From a checkpoint of a small segmentation model.
Model: 48-pixel images, encoder norm batchnorm, encoder widths [24, 48, 96], decoder norm layernorm, decoder widths [48, 96, 192, 192].
Rows from block 2 of the decoder of a small segmentation model, named by matrix and row number. Rows with one number belong to one channel. Each number is 128 + 32 x the weight over its row's rms, rounded and kept within 0 to 255. All counts start at 0. After the name is the row's rms in percent of the matrix's.
After each channel's rows are labels from the 100 images, of 14976, where the channel reaches its highest value: "strongest on" is what is common among them. Only what is clearly more common there than usual is listed. The data: rosettes with rotational symmetry. In brackets: how many of the 100.
# convs0: first 3x3 conv (decoder.decb.0.0.convs.0.weight, 192x192x3x3, each kernel summed), inputs 128-191
# convs1: second 3x3 conv (decoder.decb.0.0.convs.1.weight, 192x192x3x3, transposed, each kernel summed), outputs 128-191

convs0.126 082 [165 121 127 112  57  69 149 137 144  87 159 145 157 172 175  92 136 136 156  84 123 100 113 137 148 116 106 123 136 129 122 169 178 114 126 117 146 127 142  82  50 143  90 130 135 124 152 170 130  96 174 196  93 106 114 156 198 142 162 127 200 149 136 124]
convs1.126 073 [ 89 113  94 121 152 116 172 126 110 104 168 104 150 108  70 103  93 130  84 133  78 155 137 160 153 112 115 100  56 140 147 108 112  79 153 131 130 142 166 166 120 151 107 135 145  89 147 142 132 145  74  92 161 149 147 132  90 144 130 149 134  97 148 117]
strongest on: off centre (71)

convs0.141 101 [ 93  87 139 127 123 111 130 132  47 123 104  75 101 172 136 165 115 127  94 155 119 121 101 178 166 104 123  40 113  74 103 131 150 146 174  75  73 128 147  99 135 129 104 154 149  83 171 188 111 158 118 149 155 114 168 165  86 113 111 141  81 118 112 130]
convs1.141 093 [172 128 122 120 144 173 174 153 116  89  85 152  92 118 126 150 119 157  46 113 118 116 142 103 111 130 180 153 128 117 107 121 128 103 120 131 126 176 101 127 114 146 162 113 113 116  96 129 115 157 115 114  48 111  90 103 180 105 140  79 126 116  74 134]
strongest on: pinwheel (94)

convs0.162 107 [120 123 158 102 150 164 165  82 143 136  91  94 145 149 140 115  84 106 143  92 116  88  76 106 158 101 127  95 165 172 101  80 109 130 179  86  45  93 121  93 120 117 116 134 106 116 121 112  15 195 165 126 111 152 168 159  74 106 110 129 140 109 111  67]
convs1.162 141 [ 71 154 107 128 117 145 156 174 117 157 151 130 104  94 107 142 104 135  91 153  51 135  88 131 103 139 134 156 106 124 156 170 169  84 130 179 195 183 158 144 146  80 114 130 111 133 147 138 121 137 148 150 145 126  95 137 132 128  97 113 130 143  67 130]
strongest on: five-fold (36)

convs0.7 115 [134  88 132 134 130 207 130 109 102 165 175 114 103 166 124 172 169 132 111 184  92 116 144 102 124 108 139  66 123 113 110 114 103 178 111 177 120 119 169 121 167 163 142 123 136 130 178 112  97 157 152 111 116 102 179 107  75 105 128 120  82 160 105 117]
convs1.7 083 [168  91 169 132 136 167 141  90 146  55 124 180 126  80 143  69 158 125 121  38  91 158 207  90 159 165 175 173 165 138 132 172 100 152 127  87 140 108 105 144 156 167  95 145  82 157  75 167 196 163 141  92 108 137 105 157 168 119 128 131 140 111  92  88]
strongest on: dark (36)

convs0.148 114 [ 89 137 132 120 105  80 129 132 123 154  41 180 113  86 174 150  96 171 157 120  95  91 195  94 108 169 132 122 144 115 129 177 155 137 128  82 212 100 162 107  95 157 177 160 116  94 154 167 118 109 139 124 131 143 111 134  99 177 138 171 136 158 173 135]
convs1.148 114 [128 145  95 148 121 134 122 175 149 128 165 137 139 133 125 116 118 138  81 154  87 125 108 111 113  98  53 123 123 117 123 124 141 173 105 157 200 123 153 132 163 127  99 154 137 177 145 115  80 120 132 135 169 123 105 120 133 193 133 144 149 107  77 147]
strongest on: mirrored (97)

convs0.67 114 [218 206 178 110 131 117 232 132  61 124 161 140 122 110 111 115 143 129 139 145 128 116 106 163 139 115 132 135 119 154 127 109 135 169 129 162 121 147 114 125 182 156 154 119 123 126 153 125 160 144 173 199 130 110 102 170 110 190 163  88 102 145 145 133]
convs1.67 114 [ 99 136  86 189 135  78  48 136 141 126 152 141 131 128 116 135  97 103  93 168 104 158 119 153 127 167  95 109 126 120 142 125 122 110 128 112 198 168 160 174 135 117  95 126 121 130 121 106 121  79 132 132 162 182  78 110  80 126  52  98 161 165 107 189]
strongest on: five-fold (53)

convs0.61 113 [142 182 136 114 101 165 109 156 158  91 180 152 101 107  65  89  73  99 130 101  89 128 103  91 129 165 149 158  96 135 122  88 123 101  94 183 127  74  87  81  96 101 160 125 128 181  77  51 108  84 139 125 115 138  85 140 130  94  84 112  94 132 156 120]
convs1.61 133 [130 121  96 129 130 126  71 106 119 164 148  61 162  78 116 144 192 119 130 148 117 154 108 144  89 124  91 118  53 126 160 151 148 118 158 107 163 119 206 136 136 134 165 153 132 136 127  81 107 157 130  65 132 125 147 132 101 124 129 117 107 165 133  88]
strongest on: pinwheel (76)

convs0.27 087 [117 104 159  75  76 122 104 164 129 164 116 166 172 122 141 140  42 130  88 220  77 112 100 133  99 112  65  67  99 107 148 190 113 158 119 139 123 191 140 152 161 132 145 180 148 181 180 125 131 139 162 155 187 129 197 135 160  98  86 100  93 148 126 175]
convs1.27 096 [135 152 123 109 108 150 110  73 101  84 104 187 105 127 162 102 138 112 118  86 115 156 133  98 146 153 139 165 155 106 125 116 118  91 150  62 109 109  62 127 154 132 121  78 104 122 136 156 173 154  96 114 121  98 123 128 161 122 151 125 148 141 106 143]
strongest on: three-fold (68)

convs0.155 094 [ 92 108 141  70 107 136 148 127 128 123  73 136 212 121 156 138  98  77 115 139 131  71 111 131 125 139 104 147 143 143 120 208 189 128 151  81 158 163 122 121 112 191 167 130 131 120 139 124 152  56 150 105 125 155 184 144 137 120 128  98  66 136 171 139]
convs1.155 083 [130 168 124 131  88  93 180 164  86 124 185 127 150  90 107 104 100 141 115 121   5 128  92  93 138  97 144 134  57 163 116 100 149 156 138 110 186 158 121 143 138 136 119 177 117 156 158  95 123 153 110 108 174 124  90 123 132 181 206 181 138 138  87 100]
strongest on: mirrored (77); three-fold (48)

convs0.133 083 [213  53 128 139 102  70  97 126 154 101  88 118 186 175 130 136 168 107 161 117 168 119 112 196 133 153  78 119 156 115 121 154 151 156 159  82 140  90 112  80 154 103 115 156 158  56 119  94 159 168 130 100  78 100 164  78 106 139 142 161 172  82 123 107]
convs1.133 074 [131 128 122 153 164 119 205 140 162 163 145 176  99 122  96 142 121 143 116 154 136 108  58  92 113  97 160 130 100 167 141 109 169 141 129 156  63 127  91 126  96 163 142 177  83 211  78 154 164 141 151 156 148  99  79 121  91  86 140 104 153 122 134  93]
strongest on: four-fold (42)

convs0.99 088 [128  51 157 160 148  86 137 128  72 118 138 135 122 179 164 162 104 135 119 119 130  97 118 185 107 149 194  39 125 113 107  94 181 110 173  80 115 135 192 121 118 148 127 147 116  87 196 167 104 129  93 129  97 151 177 139 118  75 124 143 103 136 118 116]
convs1.99 075 [213 123 157 111 141 150 137 116 144  83  96 223 117  65 106 109 145 116  50 133  81 158 164 103 146 127 166 171 161 166 109 140 112 135  81 140 125 123 107 149 167 135 145 145  83 133  93 104 144 146 152 129 154 121  87 104 132 201 148 121 148 108  68 135]
strongest on: off centre (61); dark (32)

convs0.16 091 [127 118 146 145 144 159 123 118 218 103  71 104 118 159 172  88  26 106 157  80 130 113 129 117 145 105 111 118  73 150 112 144 176 131 153 119 148 146  93 114 173 148 164  64 129 134  81  97 103  55  99 184 135 142  57  78 187 183  84 112 159 164 108 116]
convs1.16 107 [116 185 134 124 100  85  94 107 106 101  95  95 138 113  92 170 136 143 170 140  91 127 119 149  97  96 112  68  72 149 197 129 173 173  69 127  89 109 180 132  56 121 102 140 123 171 163 102 100 169 151 144 115 134 154 145 111 122 141 211 123 155 138 115]
strongest on: three-fold (38)

convs0.33 094 [ 86 106 118 150 123 101 125 129 121 106 170 123 148 153 144 127 129 152 199 141  70  97 155  60  97 124 201 166 135 145 108 152 110  93  62  38 121 171 147 140 123 137 138 146  64 113 113 140  60 130 129 138 113 107  73  63 126  86 159 134 137 110 146 100]
convs1.33 115 [179  99 151 135 166 160 131  97 175 139 137 111 133 129 124 170 143 125 102 172 142 137 157 121 164 116  61 162 115 120 125 160 111 155 138 159 205 127 151 121 139 117  79 117 136 134  89 143 101 136 183 122 153 146 151 161 125 172 102 123 119 148 147 159]
strongest on: five-fold (42)

convs0.64 107 [165 112 121  49 123  40 148 119  96 133  78 143 176  87 106  90  73 131 118  99 150  47  92 157 153 108  70  93 138 120 143  74 105 137 152  83  99 152 105 109 129  99 106  83 113 102 157 171 115 117  93 224 126 176 156 108 143 149  99 115 132 178 122 136]
convs1.64 115 [120 153 104 154 159 105 112 189  81 169 116  26  97 132 147 163 135 167 111 136  89 143 106 132 150 104 141  62  86 119 151 139 152 151 151  99 155 117 171 151 137 103 157 126 139  64 185 158  91 143  90  55 116 112 153 108 154 101 173 135 154 115 128 103]
strongest on: six-fold (30)

convs0.1 104 [126 168 116 190 139 187 132 124 154 136 124 153 164 116 140 131 157  94  65 144 167  98 144 138 120 169 135 140 165 180 148  79  79  90 185 103 161 145 130 189 134 101 130 205 121 149  70 114  93 115 132  82 142 124  70 116 179 112 108 136 111 149 155 117]
convs1.1 095 [140 131 143 141 101  99 153 127 163 100 134  93 119 162 144 101 108 127  85 128 145 116 119 144 163  83  69  87 103 126 133 146 108 176  33 153 159 136 141 126 176 142  97 126  89  98 168  90 153 143 143 147 137 170 162 179 122 156 153 188 133 104 120 107]
strongest on: mirrored (84); three-fold (76)

convs0.130 093 [120 175 195 127 156 127 152 112  87 124 138 128 128 110  82 127 145 141 149 135  80 164  76 147 137 157 114 151 105 138  99 100  86  94 105 132  94  84 115  63 197  49 128  99  86 133 152  86 150  91 111 176 116 123 103 123 182 186 147 103 158 142 145  96]
convs1.130 100 [150 128  98 151 138 103  57 126 100 143 134  73 129 133 127 174 128 120 150  96 166 165  87 159 101 171 133  76  61 114 167 123 156 106 137  85 159 124 152 183  93 134 141 116 171  93 145 170 127 149 133  96 182 172 144 175  76  87 145 170 157 181 171 157]
strongest on: pinwheel (100); nine-fold (33)

convs0.113 086 [169 155 148 139 138 104  98 161 157 130  74 151 154 127 171 147 138 111 169 116 108 118 152  97 129 155 110 190 146 193 139 158 153 102 112 146 180  83 150 167  80 135 130 159 125 198 139 136 102 118 162 116 127 144 130  61 169  95 129 149 134 148 167 141]
convs1.113 078 [ 99  96  76 151  85 124 153 185 139 140 139 145 153 117 101 122 120 149  77 171 104 116 141 119  98 121  71  92 119 112 123 158 121 157 115 143 202 108 163 110 146 151 143 177 134 139 147  83 112 126 140 116 167 129  97 139 114 231 149 134 144 102  73 103]
strongest on: mirrored (97); ten-fold (35)

convs0.116 136 [ 91 123 100  92 133  63  95  96 150 175 112  65 138 144 137 129 171 145  90  94  83 132 122  98 165 142  69  72 155  98 106 135 101 139 124 125  68 172 131 105 164 161 118  91 106  71 142 175 131 184 168 114  98 162 127 226 129 163 133 140 116 110  98  69]
convs1.116 088 [165 136 142 105 154 122 164 117 129 125  85 148 168 178 123  95  30 108 107 132 142 101 138 131 111 126 163 113 153 151 121 103 150  84 159 106 112 148  86 161 114 103 210 184  93 152  99  90 113 104 143 154 108 131 121 107  98 132 113 139 115 140  86 153]
strongest on: dark (39)

convs0.40 096 [159 133  74 170 107 120  68 149 148  78 107  82 126 213 145 123 168 106  79  87 188  87 180 106 100 155 148 113 121  53  95 105 155  80 115 115 126  87 102 127  73 173 112 224 117  83  94 181 156 178 165 143  88  90  68 126 121 142 173 154 144 118 110 108]
convs1.40 123 [217 127 141  92 154 161 167 154 129 123 110 145  75 146 146 151 133 137 146 134 194 122  77 151 135 163 179 127 168 110 160 162 189 104 114 101  99 146 135 121  88 134 185  75 124 101  92 138 135 151 159 139  69 130 169 108 119 108 114 103 110  93 112 145]
strongest on: pinwheel (100); nine-fold (36); ten-fold (33)

convs0.49 118 [ 84  74 101 164 149 193 149 160 112 116 138 129 114  45  80 149 151 160 109 160 129 164 131 149  70 157 150 130 118 153 135 176  81 115 145 178 149 145 149 154 143 140 129 114 177 123  74 106 175  99 153 116 148 105 132 127 158 143  96 105  95 134 121 143]
convs1.49 086 [150 137 181 104 159 141 178  61  93 160 108 114 157 106 133 109  97  89 156  69 147  52 100 115 150 137 133 131 145 105  70  89 142 116 120  96  99 163  68 115 123 141 102 121 168 124 186 113 124 119 118 113 157 161 169 124 150  68 182 126 147 159 186 122]
strongest on: three-fold (34); four-fold (30)

convs0.63 085 [ 99 146 136 163 134 194 156 158  85 168 199 128 155  74 116 146 152 217  93 163 175 131 138 123 113 142 135 116 134 101 154 158 112 175 182 128 146 161 138 144 153 124 130 189  82 112 132  66 120 158 152 161 134 131 152 194 121 122 172 132  63 155 138 127]
convs1.63 077 [168 100 119 166 134 130 114  91 127  20 107 144 107 135 140 115 128 113 118  27 134  97 155 105  94 137 170 153 185 141  96 108 112 143 131 130 125 139 105 142 167 191 170  73 151 106  77 126 177 128 107 138  98 136 125 105  88 112 134 116 151  62  97 100]
strongest on: three-fold (40)

convs0.68 079 [ 99 114  64  54  79  61  81 123 118 151 189  84  80  82 123  95 119  62 144 122 151 137 106 163  76 149 139  74 177 113  99  98 135 117 156 147 116 153 120  94 164 136 115  91 130 117 132 106 175 197 139  74 130  97 112  94 117 172 159 149 124 126 107 134]
convs1.68 129 [136 108 148 167 175  91 167 160 154 169 108  81 167 122 136 184 121 112 120 150 142  91 128 110 123 124 128 170 143 145 110 171  93 112 136 116  95 127  98 160  43 132  84 145 152 130 108 148  70  82 146 157 171 142 181  98 148 148 162 129  90 162 157 180]
strongest on: three-fold (80)

convs0.165 106 [123 135  86 156 125 155 113 145 119 121 179 108 159 155 125 113 133  98 117 108 167 161  96 122  75 110  76 120 125 153 140  54 176 140 159 123 131 125 113 118 198  88 141 112 161 156 132  71 173 160 116  80 135 105 135 102 121 153 140  91 114 155 104 129]
convs1.165 128 [155 146 169 135 125 122 183 151 148 142 141  78 149 126 142 151  96 150  64 131 181 100  82 114  95 100 131 153 104 135 142 171  88  90 118 129 103 149 118 151  26 134  92 149  87 144 130 111 127 123 129 154 162 148 155 113  83  73 133 154 140 166 164 124]
strongest on: five-fold (31)

convs0.41 112 [150 151 144 128  92 185 104 180 119 109 172 140 152 134 152  81  75 130  96 109 166  88 109 228  97 167 136 165  96 134 161  93  76 150 150 131 136 160 110 199 108 109 124 186 114 177 104  89 128 151 174 135 139 128 115 113 118  98 105 147 118 162 118 145]
convs1.41 086 [125  82 151 170 187 105 129 101 165  75 138  97  56 127 129 154 147 116 133 126 146 111 156 119 194 124  76 133 144 151 106 139 164 138  72 147 146 164 148  85 188 127 128 106 145 107 107 132 174 123 154 144 176 151 174 127  99 178 153 140  95  89 133 106]
strongest on: four-fold (40); three-fold (37)

convs0.180 102 [114 162 157  74 130 147 180 159 132 142  57 133 106 133 180 136 122 113 129 137 101  87 146 121 143 130 178 107 142 149 140 180 121 151  64 155 154 171 139 160 135 173 164 121 130 116 138 154 182  81 163 170 126 117 133 184 158 144 160 147 114 110 128 107]
convs1.180 123 [ 88 150  88 155 119 115  47 145 150 154 146 151 155 149  76 121  78 157 101 166 112 187  56 165  80 165  60 153 109 123 169 142 107 106 205 122 177 128 173 169 115  98  82 128 114 129 122 118 136 119  97  66 127 141  80 122 149 102  52 109 168 171 157 159]
strongest on: four-fold (36)

convs0.186 104 [ 66  80 107 116 134 112  25 130 118 103  75 129 160  86  99 134 129  95  88 119  96 130 110 157 124 131 163 158 132 142 149 100  79 112 124 121 134 151  84 162 158 141 158 132 141 137  81  43  78 136 170 127 126  78 152  80 195 113  97 130 137  73 149 108]
convs1.186 126 [100 118 106 124 123 157 186 148 193 132 157 129 106 129  96 113 119 133  72 153 105 104 132 118 152  95  77 143 113 122 142 139 174 150  84 199 191 120 193 113 170  90  84 125 138 121 136 138 132 135 179 115 146 138 133 154 141 154 182 124 103 122 112 107]
strongest on: mirrored (95); four-fold (39); three-fold (37)

convs0.117 109 [150 132 148 122 109  70 123 163 170 165  71 115 150 104 141 178 109 149 145 179  89 115 138 103 128 149 103 153 128 142  90 186 149 181 121 122 127 126 149 141 117 136  89 131 167 147 120 181 156 124 171 136 108 169 179 162 140 149 131 106 165 212 116 120]
convs1.117 076 [ 82 133  97 112  81  63 157 110 153 142 113 157 161 175 105  96  72 114 165 122 103 108 132 118 106 186 114  90 164 147 142 122 138 117 212 112 169 138  72 125 109  98 219 166 113 178 166  77 134 152  88 141 112 120 126 129 148 167 121 159 157  93 164 103]
strongest on: dark (36)

convs0.59 116 [ 94 113 126 113 149 165 100 130 139 117 136 103  89  78 116 114 165 119 122 145 111 184 151  83 177 164  97 160 149 147 155 145   0 141 119  91 128 105 134 107 148 139 127 133  56 105 118 109  96 149 143 144 127 130 144 166 100 112  64 102  97 122 134 131]
convs1.59 096 [104 139 103 100  90 136 167 147 124 163 160 151 137 111 143 105 112  88  94 177 165  60  81 149  66 124 170 134 108 126 125 110 161 137 159 123 115 150 129 100 127  95  23 158 123 164 122  89 142 111 132 116 160 183 107  95 144  75 135 154 160 143 165 169]
strongest on: seven-fold (33)

convs0.154 101 [123 120 157 146 156 124 103 151 154 139 161 158 150 168 153 115 140 115 159 135 202 130 151 164 142 158 132 171 136 128 144 105 103 112 195  21 193  76 122 141 170  73 143 152 131 136 111 130 117  93 137 121 134 126  82 100 142 111  79 117 169 114 139 122]
convs1.154 066 [105 155 132 154  89  99 159 180 118 151 145 146  72 128 144 157 160  90 132 126 121  90 156 136 114 124 123 108 112 128 113 146 150 152  63 152 200 111 198 152 162 156  83 131 163 121 171  89 127 152 145 191 138 117  70 157 157 124 139 203 202  83  71 122]
strongest on: mirrored (94); off centre (60)

convs0.87 079 [159 139 176 149 106 130 131 149 136 169 188 142  97 121 113 186 112 106 142 126 159 132 130 153 156 122 152 151 170 127 152  81 166  90 156 106 163 128 158 158 154 150 134 124 102 166 177 150 170 102 127 131 157 166 191  98 136 102 153 143 105 159 143 152]
convs1.87 077 [143 129 133 108 111 127 166 205 141 124 156 159 126  88 135 122 126 125  56 145 104 138 144  98 112 113 153 130 118 159 106 158 157 159  94 126 177 131 122 159 141 151  93 143 139 127 123  82 104 147 150 142 138 125 101 145 109 214 130 126 167 130  91 139]
strongest on: mirrored (80)

convs0.75 079 [ 71 112  58 175 114  90 202 162 110 114 175 114 108 152 127 136 200 129 126 111 119 136 138 112  50 133 166  92 110  34 138 104 201 117 112  69  84 103 128  87 111 104 122 154 124 105 144 157 155 129 118 128 119 101  58  82 124  94 167 145 172 110 134 137]
convs1.75 092 [210 158 130 114 112 147 124 131 164 150 134 105 216 152  99 117 108 112  98 116 168 144 116 107 156 135 109  96  73 120 126 147  83 203 173 117 145 151 100 145 114 137  90 129 154 109 124  55  63 160 141 157 135 171 131 160 129 113 135 115 188 139 141 143]
strongest on: pinwheel (81); eight-fold (34)

convs0.189 095 [159 146 108 142 126  81 147 113 195 128  48 129  88 188 121 174 131 126 170  77  59 167 133  60 150 120 133 102 135 185 107  52 151 151  44  74 105  76 112  94 174 133 149 136 118 136  99 145  75  74 108  49 101 137 123 171 108 106 106 147 161 113 135 130]
convs1.189 121 [105 143  84 129  72 130  91 155 124 129 157 161 133 101 123  97 131 128 138 162 100 109 129 162 157 124 107 114 113 130 111 118 204 187  94 125 230 135 165 112 140  91  99 130 131 184 158  90  94 112 172 158 148 142 121 148  86 140  89 142 128 142 102 150]
strongest on: six-fold (30)

convs0.5 095 [130 142 145  65  56 137 111 144 138  99 110 117  93  41  87 122 119 151 204 133 101  81 104 115 146  85 110  88 102 107 119 114 181 190 109 195 120 142 138 113 148  93 109  56 152 194 147 100 144 126  88 150 107 109  76 171 126 174 150 107 110 167  97 125]
convs1.5 109 [ 94 194 111 146 152 132 114 158 158 172  66 116 206 147  86 135 120 122 118 124 130 146 157 139  57 133 137 166  98 102 177 141 122  62 152  88 125  90 125 215  54 110 142 134 156 106 145 129 143 157 130 115 149 129 123  90 158  95 168 104 123 201 172 110]
strongest on: three-fold (50); four-fold (41)

convs0.137 111 [129  74  84 163  92 153 157 106 107  97 129  57 148 158 128 148 173 163 101  88 118 124 169 135 136 135 120 139 187  91  85 131 162 154 124 117  78 172 153 126  90 155  72 183 116  86 129 146  89 167 153 124  97  95 164 165  92 115 170 143  96  67  72  99]
convs1.137 085 [130 134 176  92 160 123 194 105  83  78 148 110 113 156  99 154 139 126 104 118 139 148 125 139 135  84 156 188 131 141 133 103 120  71 157 129 115 100 168 124  88  75 125 106 128 153  53 145 172 144 160  84 116 145 136 147  94  72  89 122  97 113  72 112]
strongest on: nine-fold (32)

convs0.0 089 [ 59 102 117  79 133  78  88  85 139 111 165  89 184  68 126 134 137 128 104 106 135 166 117 126 143  96 125 123 112 102 112 192 181 137 112  71 108  85 108 110 133 123  86 115 147  74 117  74  74 114  85 148 112 107 209 132 161 213 102  83 145 101 113 121]
convs1.0 104 [121 183 116  92 133 101 189 124 172 142  85 166 167 153  74 139  96 138 104 144 145 101 104 125  81 159 166 126 136 138 175 120 138  80 173 164 106 151 129 200  75  73 146 149 132 167 115 150 157 133  74  92  89 116  94 134 149  85 112 170 161 111 142 133]
strongest on: six-fold (35)

convs0.53 123 [ 80 121 112 134 144  45 167 113 167 105 141 125 104 109 112 124 158 126 162 112  51 150 146 110 104 131 233 114 140 110  96 163 181 105  68  84 137 124 140 116 135 167 146  64 174 109 156 169 141 105 128  41 121 115 126 133 207 129 203 131 103 105 147 124]
convs1.53 120 [144 128 123 121 140 103  78 198 171 180 122 122 112 132 102 130  90 158 118 180 167  89 116 120 101  67  63 100  96 106 152  98 176 149 118 148 143 158 151 110 123 122  58 157 175 142 125 107  88 100 122 142 156 159 133 155  86 170 104 150 121 129 130 178]
strongest on: seven-fold (31)

convs0.101 125 [148 134 170 141 113 172 147  82 118 124 160  83 172 158  90 131 105 143 112 139 138 114  98 156 137  75 110 122 124 129  75 142  85 117 140 179  44 172 134 145  76  56  64 168 123 122 121 126 165 164  92 112  81 137 179 119 129 137 147  98 155 147  96  84]
convs1.101 105 [135 127 139 114 137 142 153 120 139 113 156 141 177 105 151 113 139  99  89  70 100 136 123 127 147 152 153 199 152 129 150 132 125  93  87  99 126 132  85 135 131 123 136 119  92  73  93 140 126 102 127 166 115 156  75 139 109 120 118 134 139 119 100 134]
strongest on: dark (36)

convs0.163 116 [106 101  95  73 146  86 136 126 111 132 189 162 184 121 175  95 114 112 174 131 160  66 107 127  92 120  93 144 103 155 116 138  73 100 157  23 141 186 111 112 136 151 152 106 127  76 116 115  62 104  86 163  99 149 133  90 146 171 138  67 173 127 130 124]
convs1.163 098 [132 166 141 130 142 165 113 160 141 135 195 112 125  93 104  99 143 134 141 150  93 180 169  80 175 135 165 137 119 139 154 149 134 166 114 126 219 143 143 128 154 128  95 139 109 163 148 129 139 135 148 115 172 138  94 157 107 101 147 130 169 174 153 133]
strongest on: dark (39)

convs0.118 073 [143 123 107 138 120 122 179 153 163  94  84 161 133 104 138 106  83 116  99 106 127 112 122 139 122 134 112 183 176 165 177 163 190 120 136 132 135 168 145  76  82 127 126 183 114 164 113 149 152 103 178 170 133 111 103  93 167 171 198 174 157 121 162 137]
convs1.118 059 [160 107 100 137 100 115 124 137 141 197  87 131 145 178 209 122 137 109 178 118 100  97 122 123 122  99  44 113 126  65 135  77  89 208 143  90 228  75 106 135 156 153 117 114 121 116 178  99 128 131 145  90 189 107 104 115 122 129 140 175  82 128 115  83]
strongest on: mirrored (92)